Weights of a small sound classifier: log mel input.
Rows from block 3 of a small sound classifier, named by matrix and row number. Rows with one number belong to one neuron. Each number is 128 + 32 x the weight over its row's rms, rounded and kept within 0 to 255. All counts start at 0. Numbers have three digits each.
After each neuron's rows are labels from the 100 clips, of 14976, where the neuron reaches its highest value: "top examples" is what is common among them. Only what is clearly more common there than usual is listed. The data: simulated sounds of rotating machines with and without faults. In brackets: how many of the 100, against the usual share in percent.
# fc1: second MLP up (model.blocks.3.mlp.fc1.weight, 256x128), inputs 0-127
# fc2: second MLP down (model.blocks.3.mlp.fc2.weight, 128x256, transposed), outputs 0-127

fc1.7:153103112146156172089173108170106134120151120137153150061093229105125090123111140181121096127124099086138158115113126150168113066120125145108194098129182092099090133159132083132074106114090146099163083178170137107108102066139074112142126059158157088159140148146160143142147124118143088065146085132141173097128151122138135186125177194086129096189136133115158093123113151142174171118129
fc2.7:081124099156150179140137126117178129157132163085150118105136113118130131157164101191060155108105132107130184106080176144135132169088148110119173114161115140126095106066140125133142153110111075167139152150160170145081076192146110071114081136150136116103128112101108121081149141175106140059144172203101127118090075112159115035106133120094159138110129077104092205134088110084096137115112
top examples: air leak (53 vs 13.8); bearing knock (50 vs 13.5)

fc1.117:136110106115184145103092168136123091165161111113092074128124137169111156088117088106151055132144113061105186127144113099107075115142130163169202115104089099145104131120071179067147175089081138151039117101143120174105181150118158120128098077159132175088184164152127139159074124160176151114130116090118140132098101170179152141095108125089147170115123169140114137137159106139155110141184
fc2.117:072134148134048139152143117102096110053169144124212087153113083087153107148138071118112133129061168167129078130150132123133110148169141101087128127147099148136120098151173126115085110180115083075158182174151129049098141129107169160140140162132119123125085112107165116110103131089087061096130172133135109184085128154105063143135117099103104128115126074120105201079124142137158112106135
top examples: electric motor (33 vs 12.5)

fc1.50:135155119160148139138156116113134120120073122131171122167090147114165165131138146136050163130119150120128128060164057083117130096091124114191079153147091155156161136191174184069195122147108071119163100110173148141161084114134122174138106133143158069124178142176160076141170102201128135120147092149108154154110086184153124070127096089133125149129138116114155155089150071119111083090122
fc2.50:109130105139125093146161139146146154147144132138094126150064119189078136170197107132153088155114125169147086129148144104072168099182125138127160160094117059143133108081070092201055146085127171078148162159070117113154123133158130166085140089124153202194149117137138083119074109102107127121084140153149133167099117090123160176162155163155119115110134133173093139139116124184181155153130
top examples: grinding (51 vs 14); rattle (33 vs 13.8)

fc1.213:191182157120147146135181154146152096127126099052114123160114154118150078142143107173203148119100122085123164182106102128120137151118128148070156085116080138141186170154095113178163121081138140112100166130143162116127140193114192135116132131047170099169153178191112098068190147103089089132141094125104067144155146123133120165121106148101177104149109132098102118145163154119121140167171
fc2.213:143125147102100134168119075117088150163168104135113148145113079101129174106141157134049213101143105175112112168168130127148139121143165094152100095145138116146086152129068128083134095122140097150173079147161117153122082127158124136098185092173160191096158097078074148153083150111119106085157136076157093110014157147135135143133118093131160164157103126122096198090113131113104091112146
top examples: piston engine (59 vs 12.7); bearing knock (57 vs 13.5)

fc1.130:137189138159158091143064124081131113114110149116179148092103068128123072112157089099121127096161087120173154157093133087137149144093166178087128080082155141139126147147159128190089136146127129113128118118199117072063167176055095153085139116141119077091146113120111117060153165175117122197136129128137045126097144131106163108140164107055135128102127150177128121118138156170157136140118
fc2.130:054102084160084175154079162117057141146204157131157154150109101205165150092096098136156138119144150134104168141159143169155163071154103101133136067148118125105134116134092126093116109131170130198188159145162148090166071151149162144167101153178125166140146085098121120117117157166151134152117087098124172109127139123094090112117069127131066086100164093182136108093142131113163122178130
top examples: air leak (86 vs 13.8); piston engine (54 vs 12.7)

fc1.106:172175104182124134149090143114105127108154196073126105046133141147145107118167184156113102118162088116103104079101154130129031100124168161155155130098152098171100140165082157157156137127153147093165080140148173175137132062071164099117119131146134134118102092129167101100085132109111128168163150213115141111116172076116143131119143113146084090143093153158107047150114124086157135135153
fc2.106:118128176134186167163125137128079091128133150114165096190156104148170157138137112154065133142106139158112127109121084139109124157151059073148083114143129096081137131157141126094137145129144141165130099128117129111117121100172163155129111102147137104092213125136138163093161179162142151118120025097149101150064154188120141085138109174118150089134113123141099246073078146094157150115157
top examples: reverberation (71 vs 35.4); text has "room" (71 vs 35.4); text has "reverberant" (71 vs 35.4); pump (40 vs 13)

fc1.69:112108122062139176159159088157103087111177099089123165167175133117066172178076103124154147068119096121107133164097087133135115062046109135147138132154141158140190150131160158147111128194133156120134097140082157116094127108080130085176076077138121162162138157123109110108114152187162149110141162144124166138104149142099120094166128176053137095071163125097160147129169143084173132100125
fc2.69:131166151116082155161121169118121148089180112143162155122138154141175166073116145152077111169071083096126120110083225161099147160170100116133118091084167101142076108156115117132111140085152123090109139137177095189111133088143141183122181142096156131095161131155160106170116197115163089071162149091102091125140107126082087120190113083159103154167123104199130130132127156162137137164155
top examples: air leak (63 vs 13.8); piston engine (51 vs 12.7)

fc1.114:162119087111091126065092206140179116115166118112118142099101120102084144102195122152100175115108179133118218094105122127117172112160140120157138136135119139172124116078107185138123102160133045085084150149073160163087093087102096148118113118132117111106069088208084125125160114102084129155127130126167124194100107147117118151121110184101117122130162116131112165129124112061161165105172
fc2.114:086190122118083123090147118140082143138076079118111119129135185185152130103103106119145141067163098179112050175106127088085082100156091136081098105132161128095116144096154077059133189091140152122179110123100080119174145149116159123130116107140142120129156164044191115140108123135145118119129126153069119129121128108090104130134108095161122141151090195125170098155113137219134125113074
top examples: reverberation (60 vs 35.4); text has "room" (60 vs 35.4); text has "reverberant" (60 vs 35.4); pump (46 vs 13)

fc1.57:130157088175144094175112145111125109126071177145200157150137106132157092162150059030159155165143118164108074128107104139144169136098089061127181081158173118098119127154118120075122134135141129106161171105134114210094170064120139138157108143135138135085113133108122173072101137192093112074091123075099110151114108134144135150140108167102138113156098117106172082146148158150088090140106
fc2.57:131065122095092108061178138171106123162108141122149050106099105120091135079150219144131059127138158097137114103181159121103115138157114147106047116125139115129125112149173097148130061118123145091134163150131084130163106148146126123094122109052123118141097108102136102171161159053118108197116151110073140097095160158125128092103094153182101159109118076120120163082105092091165160107127
top examples: squeal (41 vs 13.9); piston engine (36 vs 12.7)

fc1.31:063126130066176159137124150134097073083102115106124178115141139168163123145071126098112162144158121135068088147116121058151110081107168144118163185158156134126156106082147116179162137148114145108092131121143082095137138062134160166109103074088123113116140202110115108141140153150138107144146099175111130117183106147152155087132170165111159172205122056207087151164141101099163134125110
fc2.31:201110132141159114172197116124139110103147158146152091149158129091129118097158100187122155122120211104147175082107082202151120133125147102152208116081107110154090143107128106052141088126183099095201174130112131131129088114145143143101161197132087163116131122120176136133143092120139185125160149082191155159078111117104128173143135115117083103134113190097172107098130144133122162139150
top examples: piston engine (33 vs 12.7)

fc1.108:150131149137107154132140116167139147180081145179104133125066138148070087127132190161136082097128174145112099071151158111110122122090126082134148168141105114125108142129116110102141156095123152146124198124104154123127140111133118159082087154105157201150123147123139151133127124136130089105080143055135114098197108073118000203159148133120129097136130068177144105163143162130140078155131
fc2.108:127160111110143088106121136114088118128143095083151164136198080111213164153116088103102159137121069113186134179133089160162117095169156125122129079115148132155183142131148154149124094147117127190159105127146061118092142145106107118110139070151123104105167140143128118153161117164093161140160108173104158145068143166140213059091145130163153156159197186106125158076094097138104161093147
top examples: state: normal (92 vs 45); text has "fault" (92 vs 45); speed: slow (61 vs 33.5); compressor (49 vs 12.3)

fc1.215:131146160184132142061152139133101152127083126149153112190103126086160103085106090099162112103068123085121093089148069188132149120125091084107130173145106104162172145093139136117152087171160105124169119112134167215090088104140104114139087157129147166137086096189086181116104178160137116106105163101137142115072136096137128140133106149114132116194103119103101034100188100134142121172101
fc2.215:150118125140091130147076161196179108103154140094101108062145069146131120141149112193112087170215125132142165146150193089088085136097155183123145144147165142102106141144152147104109129113156111127091127129094081060149164115111097135112117077168111109145175171115188083164177131098153139176112111179141127163166129181094072140129126126160126151110149133110217179106096130132140147100114
top examples: piston engine (38 vs 12.7); compressor (33 vs 12.3)

fc1.59:202158123155102118116106139103151135157130133111171131112082170084148142125083204104110112121116119147145100156119141148120148099109097094127123171192162046124240098154149122130117149084062129122167141114141170127085158080118139138109140129175109116134184165155165098125141134055127106094157185064130144139158153102059130104145149145157092083143122131141123042134078136126125154152131
fc2.59:073082114140140152142116080125095133088154101173111140184145080124077108123162075159117104092096083158139181086108148103130104153164154116153135123080151181110061171133098156105124094121134138122116116069110126146135103142127105149155095119148123120079091090100147158112100056175151133115150071177128139092048076088191134140085134119088172204157110150174142188109127142110145106106163
top examples: conveyor (43 vs 12.3)

fc1.48:142115153135102138097074107138125158069119120138157128128126083210118111036151027134070120104087109132058115169100150147150105102151088155135163116140136181098101109110171153118126102101137140094154116100178090138106138153164109171141140096098130120151060118134137154123129091113147182150118091130130140121152089081121116145149104146098104087148103095156051117168207133118094158205131
fc2.48:161116128113134126103166083106135140123139099153043122143088137073120127175065151110131113191145100106114145106145111085208111146149166102156124117125136127152147106162127066067148116134166108126149090186168172146134099096175132093124180140139129157154180128126171141120107112061147092128105171107087086133174197146162106118116069130163065147104159152170171123091089114175103114073167
top examples: squeal (39 vs 13.9)

fc1.34:112186152087159164090192192139160099170094092123145126150157083167132145130099153136128123134152049148077103139096158143147139099180156171130142117138140116153065138119147234125163099125138173117153153071166125141084197095088103136134137173134149146121102138117138156128085035137122114135093052120141141138134139136151188137183143134102103123134130149140096170130160095163126147117188
fc2.34:125156114115112137174138146116169131159195131113133107092132158151165103148092122098168134142121114108131203102139137143108124114137127096136057094106116031091143095173139066107099098122176142069135132147140184094170147084096197114141182103138096154207144123142168134123174119151125136121175144065151030142161093108117107114117093080120185147128131094104134113125165178157092112140128
top examples: reverberation (66 vs 35.4); text has "room" (66 vs 35.4); text has "reverberant" (66 vs 35.4); compressor (42 vs 12.3)

fc1.103:167140126125084054124112150098146120160158147142156106154145131122070156125096148126154173161065187113118112088144144148158139106110120135088160144095130130142127167205106150103082191159192152084119159110131164153088106123121111128172073087125068099102159102166191182142090156122088133145123139073132139154098127096149076103156142170177111074154099119125085142163191128162114108185183
fc2.103:096156119166149145118113080147071128100112101079166106100149092164141104109154157080086132164127120182151155135114166133089141106108111136200088117175069164114140138103138106160126158067118096158174054127097106073095091102117125131099138112149120131142121189102178113113152164167234101070118128126149133134104130126104184136111084140142110141047191117115161104138092118160133189112109
top examples: piston engine (31 vs 12.7)

fc1.77:073123114116186167137111134136126125105135116091111139176135131096129156051107146212058146182140118143119170124094104117109152099168110099152148127060099095150082116102114109157152050122083141137103091140114157135096090164135133146113097147130150133168155143094134108114127104139176127104100039124185141167201169095062087116160122161124147149075123133125099164074118151127122167183176
fc2.77:166185165161121083130163095124117151113181122080106131124065107146122122192157121092154094095099132182119094107164199108120123068096213139089111141140124167136154118129128145141137120150176092154203140107142107053120110114146169110108076171131138154095092079204124172040075123160097142122121141149081136142089122145150129089126144123115134119151103185102071113125117124107149147112106
top examples: reverberation (64 vs 35.4); text has "room" (64 vs 35.4); text has "reverberant" (64 vs 35.4); compressor (46 vs 12.3)

fc1.226:150082125142084155171113120170102141188106102109139117103105120115163090127104110114128171090133143104118035092080091164132129163134130096140175140089127148101114136120126144070124153109097115080117134091151126098156167150158104113066087194128156061161139136127087107184118099125091156091141186157118118130102155155207099094178095190130098177152128129073142072083170150098102152111172
fc2.226:137161147157114084092137081085125106056082131169131125126133125121144106116100120169125118138155171154143171124158181121143174133156095144120127161136143156166098117167150104179109155161148123213107116063115091199138080108124163110125174093115114199216102108132120101088169116100111141107133089146127111136181101095067087152107094119057154156171101152174153153193122128110076131122144
top examples: state: normal (91 vs 45); piston engine (66 vs 12.7)

fc1.58:133202090144144168113158094191126097213153130098118180132161109113131043164164167104138131094125128111124157070120161153102142109089115123137145079137159073129074137152143168097133101130125113130157138169098141144098112198131173110153108127106148148102121179176112209174087145163164130118098143123095104139129069095066156104132132203105174139134184164090102156147113121097107149112123
fc2.58:176126111161120128165098106145060135107063152095126166182192145174122102068134097080094164065156095123160083183104078129140101168136150127124103117082080089109135131076159182119125142123159132091134119076091121127136078133155079110127155160157170099108111070110082112121149119132146150110114124111127144126139166076129125086190189164135107113071136098155145158089189105139159192146151
top examples: squeal (35 vs 13.9)

fc1.236:183135125152164129106087121154093141125163140092107123142089126207155098128115143154119092115099102146127129139209084085111145151004133167164113116106161143083105153139154154126149173120129100051138131151150128096111115174158130184201142151160162142074201135104145112165101132141128069108115146128098173123145132128086078098109162135164061150150141100100165116160142117115126093166166
fc2.236:070073107069128122114142143121167108136103108162115119142133155075097136149130139081123087170165151056111132118167143134128161138196103087138101098103114132121141104135158162135072144161132129144121134152174188190168150105187144127075055151092130098133087104111157178132159116164162197109123152109185132162134137116059178148154102121119154092142191086123090171065141155127174167105137
top examples: compressor (29 vs 12.3)

fc1.228:091118146129124147161080104124141135066161177077074121104132094127111116112189181107189177105129114099119129122119147135125150134098112111087109084117161148231180172088122101098164136148151089085169129125068150123066089109126117104124115180080078106087089115151142138145114106121155078162075187055118127160121148163088165137109077104104108110101126155160101168134112105089124148120179
fc2.228:107149115129122144136144134158137121171089111163134191117083091139117132171078108097138141141128102189211090164161083123155072141218137143154057182128000142116104132137113108155088093113107144129069142111170068126156116124131169102133152138147156072114160093084138142121136118137076159130111098107123135111126088092164126136134179133158126182099148149103165118134106123155145103098098
top examples: squeal (37 vs 13.9); piston engine (35 vs 12.7)

fc1.155:116141126147109164088080112179095124139133065085111089078125185100154112168146089144160135119174094118123142101108127112162113128069095122160134155145131095163126125188129069207162103079132116102110119093176078102113111128172183151203114109148066070078142139159117148129157041109084130173125164119102120156131124148125111121153151119068131134156071094116175140144076081125144116163139
fc2.155:145141118199113103176093117124171100120109158105159129184091068169114140122091138119146148087168179163140092127065135148156147118081195132095145121156158141130108155076137152151089124116134112126196127136117136089142128152097062089090113133094139166121106087101146122150114167149109161092091051116125120094092137106129095172170099142117138074088091080089101093108137129109119152251133
top examples: bearing knock (52 vs 13.5); air leak (50 vs 13.8)

fc1.249:133139066166073167145134145095097143148109126082147143077097075172115122118120084204075065130114117158089150098154125111055093076133078082120149160109176127139181110091127213165170096124129147107144107078165170100135118166126119126117146122195137134102144160137166124149118133095173093142125131134124119110098117104136114169113124109162103146080110119143217144143106126054118123141062
fc2.249:109161124146123102156116154154122134121135135144138140203130141112077133122186135122136115084125096095192086134114178193096154116121059131091130088157137120146116116159078117145131226113089132100147140097100129158138140066104175125115067136104204160109135150112152150127076160109079128155151139079142107208138114114111181155142159129161143155148116090073042111104163135127191134098161
top examples: state: normal (88 vs 45); text has "fault" (88 vs 45); speed: slow (74 vs 33.5); conveyor (69 vs 12.3)

fc1.20:128057066131078187115091121104157164163167093138143121135128115172095158111174088229121153147156157167137095143126154144124091160115097127145169165137120110145148120095143144160129125080090108143127127171102114096154134147138138125105146140147160063124083138133079135154108121146104091111171090108068113169085160114122119132158112213173170174193113181072148157086205097103136142133136
fc2.20:180129143122133061158168109149057073156116109108154175134166146080165140141109188048108140106039089127117097093150125093150150132122162101140106145110132144145138109188147101156171178144173110170168124107121178150157115107116141131118053118096150171111166105169132195073119137141151121105090132165147117116190112110122135087161116108122108119090132096153105105151062188129105095137175
top examples: piston engine (36 vs 12.7)

fc1.181:094118132110136119106074105160133069119159089118100162171154138117093198128116136163107095087079145155134151120120039127153131158086142126132122111102129173136122160205148133081133108140121097110125145132125143159129159118163127094134097176162100100094139098180118179135172084152078088062141172117102080108107156103139119175180160095098105076145133088107145100072150116128176029136181
fc2.181:161165141114129109150178151052121121145137097170154087127094101111197109129129106157159171112164149078176182105144170148154073120143103114163129147127134079136121109142100111182153158132116143173165115146058181134154094163141119102157118125071090174157113099090135115087097141088128185138112030134112145082195125149050139066107118133127173152128106168130106112139104146145153144129072
top examples: bearing knock (57 vs 13.5); air leak (49 vs 13.8)

fc1.18:121084120157109128146115153086123129146150142165134103128119134177109157078097097050171133152143133158145100150130120135127120095095129164100108163108169139094101192184111206103134099174105120090143157105125144151092164062074123093148085080098102128134117124106102169177117112189077129146146146118098129153119204145224126125120168112103145151109129134135029052146134126134089106139162
fc2.18:113132120076196103129133143170134084150142142131124133111115126143131113143156083190114155106089105170114100061168126122155135158119117117135099086173086147099107128130201172104160107133128150169111118156091146114160105109239102110136231157103150095117131165093140099184146086086150138087113109108171189109133064102081174070115101121104087130105094114106095137136089162160128097126105
top examples: state: faulty (100 vs 55); squeal (89 vs 13.9)

fc1.238:136146124166112063171159118142152172103133103119091132127117075172108099105147150053083146149098132168128074145192098123122140166106026123183114169076151127116155140135108132072125093135110178083120159139166125125120132096146138126117066092062143110153159144191105131076165141124121192144157059121081122169133175161138138148121123154134132175120118146176080147178134176147128167118147
fc2.238:099077095125061139134160138116145117054160165154108097174145167133133105124122195148144099131044118106123112181125111109113071155078119164133112146050120082117175119153139089158096153132098106108120121111105137115162129127161196079109152154105172150071119149135159179154117198116148123140103085125091155134023112150102199159094141165111124176102132108156112131144112162133099145118141
top examples: squeal (99 vs 13.9); state: faulty (99 vs 55); piston engine (31 vs 12.7)

fc1.182:191138142138143109129138096184060110088107160090082069109185109095142069131091102156157115135160155179164150129144099143102169083065092119114127115171161090151131126078121139122125134149086131149159166134141126093121099074147137134154126114188154132108155126129072154133139111081156137149162139059157157108125158130085064137153174163195137064117150128047168100109070098164130158138127
fc2.182:072071135106146094126114106063168095149155099147174131155096062113149168175142169157052095099133089135062096114088185102110138166178158116128130165135138182113125147124096183123058167101129115101105057122129128144124122144127118135096076108104110114111097166147178134145154102136135107106087140160118093150112208143153179099119070143103090165156111150151128103177146145067124138077139
top examples: state: normal (92 vs 45); text has "fault" (92 vs 45); conveyor (79 vs 12.3)

fc1.13:195159153118129099088132090102153073083108114151121139086160089135124106173137043102098174138151167129114142110148081092103171113123063127079133093120180114164092152167114108135061157128139056122090138093171143118098156077129123089165089035149077152117136186125136156139113126150126188122108114130121147137126135126104128125199196157126113136127118131148067095161139102137093182129143
fc2.13:113115136167183098163084143105139161168149114075110095154125097101123182097089159143139138092114119144097119105161140169114092181128101097185074134140142025121144150140154086103145087150116139130179073128107101096153097126141146102166116130141183109191123101145093181189124155085119116129156132078103088120120088152129180106076196133088094176104123074083087152126146170086149126126090
top examples: squeal (99 vs 13.9); state: faulty (99 vs 55); piston engine (31 vs 12.7)

fc1.142:148111142167127154049077147108107103143146169127085077145147101097068126119023143136136185108199090117107179090112125162121166139145077170132092108162075094116144137138145126166088136139104124123156165138115097187124118144143168155104168052124112158068195144126104113133103140167109139060148140162136121130177108145096147114099087117118131123159085099101169173104105128129155123194150
fc2.142:103136144083117070110134093144061157147092120131132165139128144138179117123193187125146119184166134164086071151132155143105152114182153165134117115137178190142098111097077137149176081090146125108129159089079166098124107081111122101141069182120148079116087102144116124095157067107107151140183162106130080153111137169203122125102118134151119155149146157118068120199099104169098115180130
top examples: state: faulty (100 vs 55); bearing knock (74 vs 13.5); electric motor (40 vs 12.5)

fc1.93:170185153097096163156069177165137059111092148112122093130155106152135111133125113166122148101135122109159150145114115078094122097091138076190125154152123148120129184096153127109190156098128145175155146162161097138120150080151135086117089132125137077083174174154166165098126146080199153120108176176153173084147079094134100153191147149111148117123150079116085104117055093171103172118143
fc2.93:143087193133185132076147099127152118163175128119161113119156127108107170160148118196123135116162107103071084095152124140152127098162127154108119150100100104134131145141101129152126158160127110161153078136110079155076097136109091187123066098162164162125141103166107121197097089099096157158072101131102076140156194189129125050074184103126119109152161123169122154157166113135173084081168
top examples: piston engine (55 vs 12.7)

fc1.47:073102113149146186198131113156146095107140130069114108090125191092153119151128096172119108129114102162177095095075171111120090094153086152131166126142136112068144101141147154101075135105188136127059046128160125099133119181125128140187142117122173116079102108148153144098140121139133145137141121112179200209143162162112136136167167136140196190124162159141128069132159110131146141156103
fc2.47:135148168110099087125135079093131030141151100136105094157163100156161066111089163159118145120135131099084069201123099121114098112131171107123166128137103161153068091110217121111153137116113076097127228146190107135157139089110100132108132113136085121138098116103159142110061142112140140148158174156053066123096102139130096167132081139110116131161106095127122131113159097130097154168130
top examples: state: normal (94 vs 45); text has "fault" (94 vs 45); reverberation (62 vs 35.4); text has "room" (62 vs 35.4)

fc1.111:148126130107172140130144118128116098151134079143130144079111108120109129143140162149119124096091108148122135164105088134174087127167076155169117074102103174101156122159191119063104175134165126100185163167176173100130174144154170115168165092084177055184115149127201077103124110144131134111143135122152058118130066166187142146148107107092069141099165120125103088083149092146148091098177
fc2.111:148106167142114057158128167181114150149154168147129060159162122206115140117120133139134118144176173181123097087090090122094198092145123107090129168144165126150123143122066156140177131147119200206103088102056123137157181133112081132099121167183072175102147125105097131124121115130126100147086109107119175118106165148137130127131164166096155127137096131176147178152115131103079167091094
top examples: state: normal (86 vs 45); text has "fault" (86 vs 45); conveyor (41 vs 12.3)

fc1.145:163133113155122104104115120146135131133097160115158098142137155128137158112118152155176099152142162123102157123178154105171068165126114169142123081130149220116072107122077090156123160157134097130159165158101092183085106082125182101138145166096093176143087078167089210160060107105158105160149156099094088116107127097170110126135105106105135108162182121124141183213169126099078118094116
fc2.145:121168169087096131140129088116122085143146122182135172112137141117165097111145097149119172109089088134167133139115161146112135129134113110122093163189153056149170121104117145075099111150095146115159085083175098059170124134166050121175104151108176064128137132096117087118186148203153152207082084119118131155131148162054130096150117172167169125131145124120127094053140131155136149148130
top examples: compressor (37 vs 12.3)